A small sound classifier, trained from scratch: norm batchnorm, rnn gru.
Rows from block 3 of a small sound classifier, named by matrix and row number. Each number is 50 + 15 x the weight over its row's rms, rounded and kept within 0 to 99. All counts start at 0. After the name is the row's rms in percent of the matrix's.
After each channel's rows are labels from the 100 clips, of 14848, where the channel reaches its highest value: "loudest" is the band of the loudest frequency at the time of the peak. Only what is clearly more common there than usual is listed. The data: short pieces for a synthesised band: melody, chords, bass and drums. In brackets: how many of the 100.
# conv: width-3 conv, stride 2 (model.blocks.3.conv.weight, 288x240x3, each kernel summed), inputs 120-239

conv.74 118:54 34 51 23 78 49 44 42 52 47 54 54 48 45 32 46 56 61 48 53 46 50 52 49 56 50 67 58 29 36 27 42 89 99 20 50 61 42 47 35 47 52 51 48 43 46 46 39 24 62 48 68 41 47 53 54 49 58 80 45 59 24 44 58 63 32 47 57 60 53 46 51 45 40 45 68 21 46 55 48 76 44 58 39 40 37 50 50 59 67 45 64 87 36 60 60 23 60 38 57 53 66 41 53 40 43 61 53 59 50 47 59 13 08 18 49 44 41 46 63
loudest: 250 to 500 Hz (59)

conv.96 108:58 62 58 51 55 60 45 99 68 78 51 41 43 47 45 69 58 67 36 48 49 30 68 46 32 24 42 42 62 29 52 39 26 29 46 51 64 28 58 69 60 49 47 48 47 55 76 42 48 46 40 21 39 71 41 78 57 56 43 77 61 52 41 85 43 55 72 57 57 76 67 37 53 51 99 49 83 31 50 41 58 53 53 38 55 52 53 50 71 43 55 57 54 71 64 76 48 09 70 57 68 22 45 38 57 44 48 58 64 53 36 34 53 50 49 47 43 70 57 68
loudest: 1000 to 2000 Hz (31)

conv.110 077:44 54 68 24 49 84 59 46 60 53 51 46 60 50 71 76 48 71 51 88 62 54 61 36 26 57 59 47 41 49 72 35 45 61 36 39 35 37 43 54 32 38 47 49 62 71 53 59 52 41 61 50 76 62 62 59 47 48 91 42 43 40 60 65 93 43 41 45 44 70 41 42 37 66 52 52 62 69 59 34 35 54 70 29 43 29 42 51 77 57 65 38 47 36 47 44 45 24 56 59 54 43 19 46 37 53 71 55 29 45 55 62 47 60 49 55 95 49 55 83
loudest: 250 to 500 Hz (74)

conv.91 111:55 53 25 40 62 52 51 45 52 30 52 53 52 78 52 63 57 56 51 55 37 58 47 58 61 31 56 64 21 71 36 37 18 72 57 60 48 36 09 54 49 48 58 42 46 73 50 56 52 43 51 69 58 45 46 66 21 49 47 63 78 25 45 36 55 22 46 53 62 38 68 24 61 71 53 18 57 43 42 78 33 53 41 65 56 63 44 66 51 47 58 46 13 67 49 56 84 57 49 75 38 74 30 60 48 61 56 64 39 33 19 52 51 55 62 79 58 48 51 64
loudest: 250 to 500 Hz (78)

conv.147 106:45 29 32 48 69 44 65 54 61 33 51 50 54 65 54 35 93 55 46 47 40 37 25 16 53 43 65 67 64 21 54 00 50 53 32 57 61 47 49 69 36 23 47 52 41 34 44 45 43 53 38 58 50 53 51 55 32 45 23 50 72 30 44 40 50 22 61 48 41 49 54 64 33 46 53 46 31 65 38 45 52 31 47 39 32 66 74 44 37 46 59 44 62 51 67 58 50 54 61 46 57 49 62 48 00 30 58 59 65 49 47 51 66 56 44 45 50 50 44 36
loudest: 250 to 500 Hz (71)

conv.276 118:85 46 25 49 59 50 66 00 44 46 59 53 37 73 48 69 49 59 50 63 58 73 52 66 67 15 39 62 47 46 54 52 32 49 49 54 46 55 47 79 62 60 42 57 64 75 09 37 44 52 49 51 41 23 43 46 10 48 29 48 70 44 49 24 47 25 63 26 33 24 54 55 69 61 45 06 55 67 45 65 57 53 55 48 49 78 52 61 51 56 54 53 37 57 55 52 51 55 55 35 32 61 39 83 66 47 55 49 38 27 46 46 52 58 72 58 47 51 52 39
loudest: 250 to 500 Hz (84)

conv.51 084:41 78 76 69 87 54 49 54 36 60 56 58 47 40 51 41 51 52 59 65 73 38 36 54 70 67 29 61 45 79 65 43 68 44 49 76 54 52 47 65 53 36 56 59 49 61 60 46 41 44 44 94 38 22 68 44 84 49 43 50 51 54 46 41 53 37 57 48 61 44 74 77 80 43 50 68 67 64 50 49 66 42 53 51 55 34 55 46 68 39 38 68 51 61 26 53 42 39 41 56 64 54 52 75 83 53 44 55 05 58 56 56 21 61 57 48 48 28 37 74
loudest: 250 to 500 Hz (52)

conv.105 100:48 45 72 30 51 20 59 39 55 48 54 48 51 73 49 53 30 44 41 41 56 52 40 67 33 54 70 53 39 33 52 18 79 47 21 42 29 38 09 53 58 46 65 47 49 44 58 58 55 61 41 55 37 51 54 71 30 38 53 42 27 53 53 54 55 56 52 57 53 31 32 43 61 49 45 63 15 27 69 35 45 34 49 78 47 56 50 46 34 30 49 62 30 44 57 55 41 33 47 26 70 67 59 28 71 49 44 30 65 50 54 37 64 87 52 54 60 54 70 22
loudest: 250 to 500 Hz (64)

conv.136 113:60 47 35 29 48 72 57 64 47 75 32 49 47 29 53 30 61 47 48 44 51 47 53 36 99 65 59 69 47 47 89 47 43 55 49 29 49 68 63 46 68 58 63 39 53 08 05 41 44 33 44 80 61 55 24 45 79 46 40 55 26 55 52 37 45 14 39 61 69 55 53 61 58 49 51 41 86 38 31 63 39 51 47 52 39 30 54 37 56 47 34 56 33 45 46 32 20 60 38 47 37 49 38 39 27 39 52 59 08 45 42 47 56 18 63 59 57 48 38 70
loudest: 500 to 1000 Hz (38)

conv.267 096:59 70 63 54 43 55 35 54 33 40 58 54 75 50 59 30 66 50 56 65 29 80 26 31 31 40 59 43 29 32 67 63 08 34 68 51 71 47 68 57 74 34 42 37 49 43 55 45 68 24 52 13 42 32 44 37 72 83 40 62 88 42 49 72 57 48 48 56 38 58 71 51 39 50 51 36 71 50 48 51 45 57 50 52 39 51 39 46 63 55 42 33 36 48 59 44 39 36 49 55 47 26 57 61 37 69 54 61 64 44 64 38 62 44 64 45 62 49 54 78
loudest: 250 to 500 Hz (57)

conv.251 101:38 58 59 35 29 42 61 76 52 45 49 59 49 47 48 79 67 54 59 42 67 54 56 57 32 50 26 57 51 71 64 58 45 37 35 54 36 61 59 53 53 57 47 66 59 23 48 70 34 60 51 51 84 34 32 85 38 46 74 79 52 38 50 08 64 62 55 58 26 61 54 47 56 61 43 51 50 51 35 51 99 58 50 77 66 80 44 63 55 54 56 33 34 57 54 52 26 30 76 51 42 53 56 55 57 20 61 44 60 68 25 33 68 84 44 63 57 51 00 44
loudest: 1000 to 2000 Hz (28)

conv.257 104:65 36 75 48 50 41 45 07 51 53 53 60 49 41 43 59 43 43 40 60 33 49 47 67 19 60 57 43 49 57 40 37 94 61 35 64 31 50 30 91 33 41 46 44 58 58 50 54 54 63 38 20 60 55 49 42 02 46 59 27 41 66 40 52 51 78 55 37 12 57 64 67 51 55 58 67 29 50 56 62 62 47 51 61 44 38 59 55 36 52 77 67 37 50 66 56 73 52 37 72 51 50 44 46 55 65 52 48 51 54 38 42 65 41 14 60 50 59 58 47
loudest: 250 to 500 Hz (62)

conv.88 104:67 48 41 12 71 77 75 55 44 29 60 29 51 51 24 60 49 57 44 53 39 44 46 54 45 54 55 29 56 64 46 39 39 68 37 50 46 51 41 43 55 67 48 63 57 75 37 47 23 69 56 92 57 90 28 03 49 48 67 52 48 30 29 26 41 41 47 42 49 57 52 29 44 52 40 31 62 59 36 58 35 52 36 47 42 59 10 48 66 47 41 32 19 63 59 41 59 58 50 30 36 47 48 54 95 42 36 71 26 47 69 74 42 27 71 28 56 38 60 53
loudest: 250 to 500 Hz (69)

conv.210 104:52 51 15 39 65 56 52 52 60 44 48 43 48 53 61 59 59 58 55 78 34 39 61 69 44 43 43 58 45 21 65 45 56 70 42 62 60 47 40 48 75 60 28 56 47 79 28 60 51 22 50 70 41 55 29 46 44 63 63 41 36 29 30 17 40 46 41 68 68 45 49 31 56 38 14 57 54 53 44 54 39 24 50 60 59 40 44 67 50 48 21 49 79 58 48 37 61 60 56 64 56 67 19 59 58 45 41 13 50 36 30 72 32 49 48 46 56 31 51 41
loudest: 250 to 500 Hz (76)

conv.109 105:60 39 04 68 53 51 66 89 45 52 42 35 49 48 32 65 52 52 53 45 52 37 60 58 45 34 59 15 24 90 46 35 48 79 31 62 67 51 28 88 47 39 65 59 54 41 31 53 35 62 46 08 34 30 32 44 23 63 99 59 61 41 59 43 55 32 52 53 48 15 62 38 27 54 51 44 64 48 64 59 49 44 45 77 53 62 70 48 49 54 75 66 55 49 49 56 72 66 47 52 48 40 43 21 30 50 44 46 79 23 46 33 54 62 54 30 38 57 59 43
loudest: 250 to 500 Hz (58)

conv.52 110:45 41 55 25 48 49 55 64 51 30 56 46 45 59 50 62 77 44 50 72 38 20 51 42 54 66 74 51 61 36 45 56 71 58 54 44 54 41 56 63 52 49 47 61 51 41 55 51 57 48 50 47 53 47 32 55 50 60 92 26 35 70 36 48 28 67 51 66 40 57 55 45 54 62 50 67 40 58 36 48 77 43 52 54 59 47 06 44 51 49 62 42 69 48 79 57 39 64 67 46 60 16 61 61 61 46 54 46 81 98 20 12 64 55 37 61 40 41 62 13
loudest: 250 to 500 Hz (61)

conv.168 065:64 40 65 44 68 56 54 52 39 53 36 41 29 58 67 41 31 90 69 73 58 69 48 25 53 40 56 32 37 74 45 46 92 57 76 61 49 63 62 34 35 58 56 33 54 63 50 55 73 59 58 36 29 63 66 40 46 73 53 47 30 71 50 35 37 40 67 78 42 67 41 35 54 67 44 45 52 68 59 61 67 59 17 35 39 53 31 44 60 36 49 46 38 46 47 39 40 54 69 65 28 41 54 81 26 72 41 26 37 37 37 43 77 38 78 30 63 73 48 51
loudest: 1000 to 2000 Hz (26)

conv.78 116:36 50 84 51 35 62 48 21 30 64 58 44 72 39 41 60 28 72 46 50 40 48 48 49 50 48 07 43 88 05 53 33 42 37 50 47 32 43 36 57 50 47 47 55 51 97 20 54 54 22 46 61 40 83 31 39 54 54 58 63 46 41 54 67 43 78 45 48 54 47 55 31 32 43 46 74 49 54 56 23 53 60 61 48 42 46 43 30 56 63 53 70 27 52 71 68 54 52 47 37 54 48 57 52 56 50 64 32 48 36 50 64 16 46 46 43 62 40 49 81
loudest: 250 to 500 Hz (59)

conv.93 095:50 66 60 50 53 51 44 47 47 65 45 46 47 57 44 55 58 24 56 48 24 74 45 75 42 50 49 61 20 41 52 43 52 55 50 41 31 60 53 53 75 62 56 54 64 54 54 62 57 34 61 57 39 57 45 88 29 62 59 55 63 28 61 47 39 62 72 42 45 34 50 39 66 49 22 19 40 59 53 52 44 64 43 56 54 71 44 42 33 43 46 43 40 77 40 49 58 43 40 49 40 63 49 64 59 51 63 29 31 65 50 53 67 62 57 58 45 57 70 26
loudest: 250 to 500 Hz (58)

conv.187 092:82 33 17 58 44 44 47 45 57 56 27 47 47 40 34 51 38 51 77 60 42 30 52 36 61 51 02 14 34 62 61 51 54 30 54 35 56 69 67 46 65 52 79 35 55 18 67 54 72 59 52 37 21 53 75 51 55 61 68 48 35 30 80 56 47 51 55 48 41 57 62 35 53 40 50 47 99 27 52 57 38 21 52 49 43 42 37 39 22 44 64 40 59 40 65 37 59 67 48 59 46 64 11 39 57 42 55 39 32 51 45 73 42 53 56 58 38 49 32 35
loudest: 1000 to 2000 Hz (28)

conv.47 105:54 23 39 71 52 36 36 59 84 73 38 44 48 56 46 31 55 40 32 46 46 55 50 56 68 43 55 46 13 90 72 47 53 38 43 76 45 61 52 40 74 44 37 44 57 00 53 31 57 64 41 43 50 36 47 68 52 29 63 51 41 21 47 44 79 42 50 67 53 45 54 45 92 36 55 52 51 45 49 52 50 51 62 54 70 50 63 37 44 56 70 43 57 49 70 26 72 51 69 56 06 82 93 17 24 61 48 60 75 26 48 28 36 70 30 57 52 63 57 66
loudest: 250 to 500 Hz (54)

conv.218 078:45 44 38 45 59 53 46 71 76 71 42 39 55 71 69 35 52 43 46 45 38 54 47 00 54 53 71 85 53 70 55 55 47 37 76 51 47 38 60 40 83 24 45 23 53 34 64 36 48 48 53 47 91 66 57 57 53 44 63 57 44 42 36 63 64 71 26 42 41 57 70 44 42 52 64 58 56 77 64 39 61 78 49 61 54 22 55 60 61 35 50 60 44 59 89 37 36 44 61 48 42 63 81 48 35 51 44 58 32 43 35 39 53 55 76 57 69 67 51 56
loudest: 500 to 1000 Hz (38)

conv.202 107:55 56 43 50 65 59 58 94 47 90 55 64 45 50 43 56 65 56 64 51 55 36 40 59 46 30 48 47 47 72 49 36 51 77 44 64 80 58 46 98 46 41 60 50 64 57 64 54 54 50 64 14 48 55 41 45 40 59 62 49 31 51 55 42 45 58 65 51 65 32 63 29 65 60 33 40 65 63 55 56 37 50 58 51 54 41 88 52 22 61 52 58 66 59 71 40 56 73 46 79 50 44 46 55 35 53 41 57 71 23 35 41 61 33 71 58 46 51 49 78
loudest: 250 to 500 Hz (64)

conv.104 116:33 46 45 50 69 55 57 26 21 60 44 49 56 47 17 47 47 51 60 48 81 52 48 00 56 65 46 36 56 45 39 48 65 51 55 48 45 42 29 56 55 47 55 47 53 22 57 68 47 53 52 76 43 58 56 36 63 55 60 31 66 56 60 59 54 38 52 53 50 26 51 59 52 41 27 43 37 46 51 39 23 44 82 34 43 37 56 47 57 62 47 71 42 43 43 08 03 43 43 44 53 05 55 59 66 65 51 66 43 83 52 52 52 38 56 53 67 51 65 76
loudest: 250 to 500 Hz (63)

conv.271 099:50 06 51 40 88 59 37 60 38 78 55 29 65 56 45 39 48 57 16 45 58 47 43 47 60 56 52 62 51 42 48 44 65 66 59 54 87 57 56 69 73 57 45 49 43 49 49 00 33 60 38 41 59 56 69 49 50 38 67 41 38 57 41 55 81 49 40 36 50 25 56 87 28 42 43 75 78 34 67 42 50 54 60 54 38 54 68 40 47 42 35 36 73 22 56 43 61 53 35 67 53 55 71 74 51 51 59 66 59 46 20 51 35 38 57 54 62 45 56 57
loudest: 1000 to 2000 Hz (43)

conv.112 112:48 23 45 73 33 34 54 32 36 50 49 48 25 69 61 39 08 32 31 51 33 47 36 45 57 97 54 47 00 68 68 18 75 53 48 44 19 53 55 54 34 52 61 51 32 00 60 29 50 59 44 41 54 51 50 42 02 49 60 38 41 43 46 35 48 39 65 50 56 40 56 58 66 37 38 55 47 61 61 55 51 37 31 41 63 49 57 50 33 43 66 37 48 41 41 34 56 50 54 48 44 59 40 44 37 29 49 49 63 49 52 41 56 56 72 69 37 37 49 16
loudest: 1000 to 2000 Hz (26)

conv.278 102:44 19 40 21 77 31 25 08 17 54 51 52 57 32 51 54 38 57 60 56 32 26 61 65 56 57 61 56 60 25 49 40 61 40 86 33 50 62 24 60 20 40 68 46 59 58 36 56 51 59 37 64 46 20 42 62 73 41 29 30 20 67 59 46 55 57 42 51 57 49 49 52 48 41 28 75 40 52 39 45 39 45 88 56 65 18 51 71 41 33 61 87 55 51 47 33 36 13 48 50 61 98 41 53 74 70 60 26 40 50 51 40 19 51 45 47 59 44 40 40
loudest: 500 to 1000 Hz (52)

conv.217 124:46 42 42 77 52 12 60 33 58 44 60 49 39 43 51 76 72 42 52 41 57 31 55 56 43 20 61 63 35 45 35 28 81 76 44 50 62 49 29 60 64 53 49 42 49 32 75 52 65 42 35 38 68 36 69 72 00 36 68 21 53 62 50 34 34 51 53 39 31 27 56 45 49 18 46 59 44 51 58 86 57 47 51 57 56 52 18 40 54 49 54 34 69 61 57 64 62 69 42 39 63 22 45 66 56 57 44 47 36 64 52 24 75 56 44 65 31 47 51 45
loudest: 250 to 500 Hz (52)

conv.215 117:28 56 43 47 43 75 65 64 50 56 60 48 19 35 67 65 33 41 47 51 61 74 52 63 24 00 09 50 68 53 45 77 21 50 32 59 50 46 67 59 81 38 56 53 57 75 47 41 22 37 62 33 79 52 39 25 45 54 49 63 51 60 39 43 80 50 42 50 56 53 64 42 43 58 74 49 65 61 59 00 62 71 38 51 47 58 62 39 81 38 42 17 22 47 18 63 52 42 51 50 58 33 57 45 43 36 50 74 54 35 80 70 57 56 60 40 41 33 56 54
loudest: 500 to 1000 Hz (46)

conv.248 105:83 54 43 30 73 53 54 51 75 93 45 46 55 39 33 53 79 51 60 72 51 45 70 42 54 41 37 27 11 66 02 50 34 58 20 64 58 47 44 63 63 51 56 29 47 36 63 62 39 91 46 48 42 64 36 26 50 66 49 70 31 43 40 58 61 00 46 42 35 51 49 53 49 49 61 49 77 31 61 46 41 60 47 61 53 22 76 40 63 39 45 82 72 42 42 48 51 52 33 99 43 38 46 44 26 53 47 64 48 55 35 52 53 51 53 52 46 56 68 67
loudest: 250 to 500 Hz (64)

conv.265 107:29 70 68 49 57 71 55 56 51 48 40 49 57 64 44 35 59 50 50 59 48 57 47 39 49 50 07 46 50 41 46 64 48 39 54 65 54 49 51 00 68 45 45 50 42 22 49 53 42 35 47 69 48 81 70 63 90 69 58 77 74 46 41 50 41 52 56 68 57 39 62 36 52 52 61 46 30 33 49 45 22 57 54 48 59 57 48 98 42 41 35 33 21 50 46 28 02 52 53 44 46 51 24 32 61 51 58 61 31 37 55 50 40 52 43 51 47 42 69 63
loudest: 250 to 500 Hz (72)

conv.123 118:68 58 69 55 58 59 37 37 47 50 32 39 55 53 63 46 35 36 61 68 48 58 52 25 52 67 44 37 27 72 24 50 50 00 64 49 52 45 92 17 24 49 58 55 49 26 82 50 46 36 69 50 50 69 59 38 48 44 47 41 45 75 50 50 47 74 19 47 28 56 72 64 43 52 52 59 37 44 50 51 13 35 67 57 56 32 56 69 39 30 55 29 69 54 52 27 80 28 41 51 43 54 57 51 52 49 61 35 44 33 57 61 34 63 38 63 55 56 53 46
loudest: 500 to 1000 Hz (37)

conv.48 104:37 44 46 45 45 32 57 33 51 21 58 71 43 42 61 63 47 51 36 39 62 50 32 66 48 77 55 89 12 23 75 64 55 52 63 61 53 58 73 56 35 45 43 56 48 52 63 54 82 57 49 49 56 48 62 49 35 63 63 56 86 51 57 35 57 69 61 72 46 49 69 51 48 58 51 63 19 30 52 61 87 43 60 53 39 39 47 46 39 47 63 64 24 46 59 42 52 81 86 56 46 57 47 39 60 44 60 54 25 61 61 53 63 52 40 61 47 64 41 36
loudest: 1000 to 2000 Hz (39)

conv.285 122:39 51 58 60 88 52 54 33 55 79 52 47 35 48 40 34 54 34 51 62 60 40 50 59 33 72 80 59 55 36 72 45 80 59 41 56 46 43 25 50 37 54 42 48 52 25 58 47 44 46 52 00 53 64 50 45 16 49 51 00 45 70 61 53 68 36 49 53 46 56 46 89 34 58 52 57 47 17 46 11 56 48 51 46 25 39 96 44 58 47 67 56 95 60 59 50 42 41 39 58 65 88 34 55 51 52 44 47 51 22 36 42 24 42 53 45 56 53 51 39
loudest: 1000 to 2000 Hz (32)

conv.38 114:29 54 72 85 52 42 53 41 68 31 70 59 44 19 53 55 75 44 62 41 41 45 74 52 38 15 50 53 57 52 57 34 56 67 43 64 48 43 54 26 62 46 38 45 41 32 63 61 41 44 42 26 54 78 42 62 38 58 60 51 54 50 46 55 29 74 60 59 45 61 57 55 49 36 49 66 44 51 35 49 50 35 49 50 42 58 48 52 48 55 45 28 99 56 45 70 62 81 48 45 60 48 50 69 67 44 43 36 27 46 51 73 55 55 27 58 46 49 51 21
loudest: 250 to 500 Hz (60)

conv.150 121:54 39 26 23 53 57 56 44 51 29 60 50 31 78 26 56 43 63 52 49 10 56 44 55 55 31 56 74 55 14 44 34 54 64 34 65 33 41 37 22 44 56 61 37 41 82 54 46 43 59 39 53 33 50 50 79 42 55 45 57 25 17 54 46 42 34 46 46 63 51 06 40 66 65 62 18 47 57 61 56 47 60 47 34 45 74 53 67 54 49 51 48 39 51 46 55 56 51 57 41 62 52 47 33 60 39 58 45 51 41 40 41 49 57 68 62 42 51 81 30
loudest: 250 to 500 Hz (80)

conv.232 110:59 58 32 64 81 50 36 43 61 81 48 56 46 05 51 48 56 52 43 42 44 59 56 61 14 35 38 55 58 63 27 56 68 00 50 64 27 41 52 17 50 47 42 52 53 47 54 56 51 36 39 33 21 63 60 50 53 48 35 63 71 70 53 57 52 57 45 71 46 73 48 57 04 41 55 46 90 41 40 37 57 60 39 53 44 73 60 78 76 38 56 65 34 48 57 69 56 18 44 29 61 41 21 36 37 51 62 44 14 46 50 49 41 28 52 72 39 66 55 80
loudest: 1000 to 2000 Hz (29)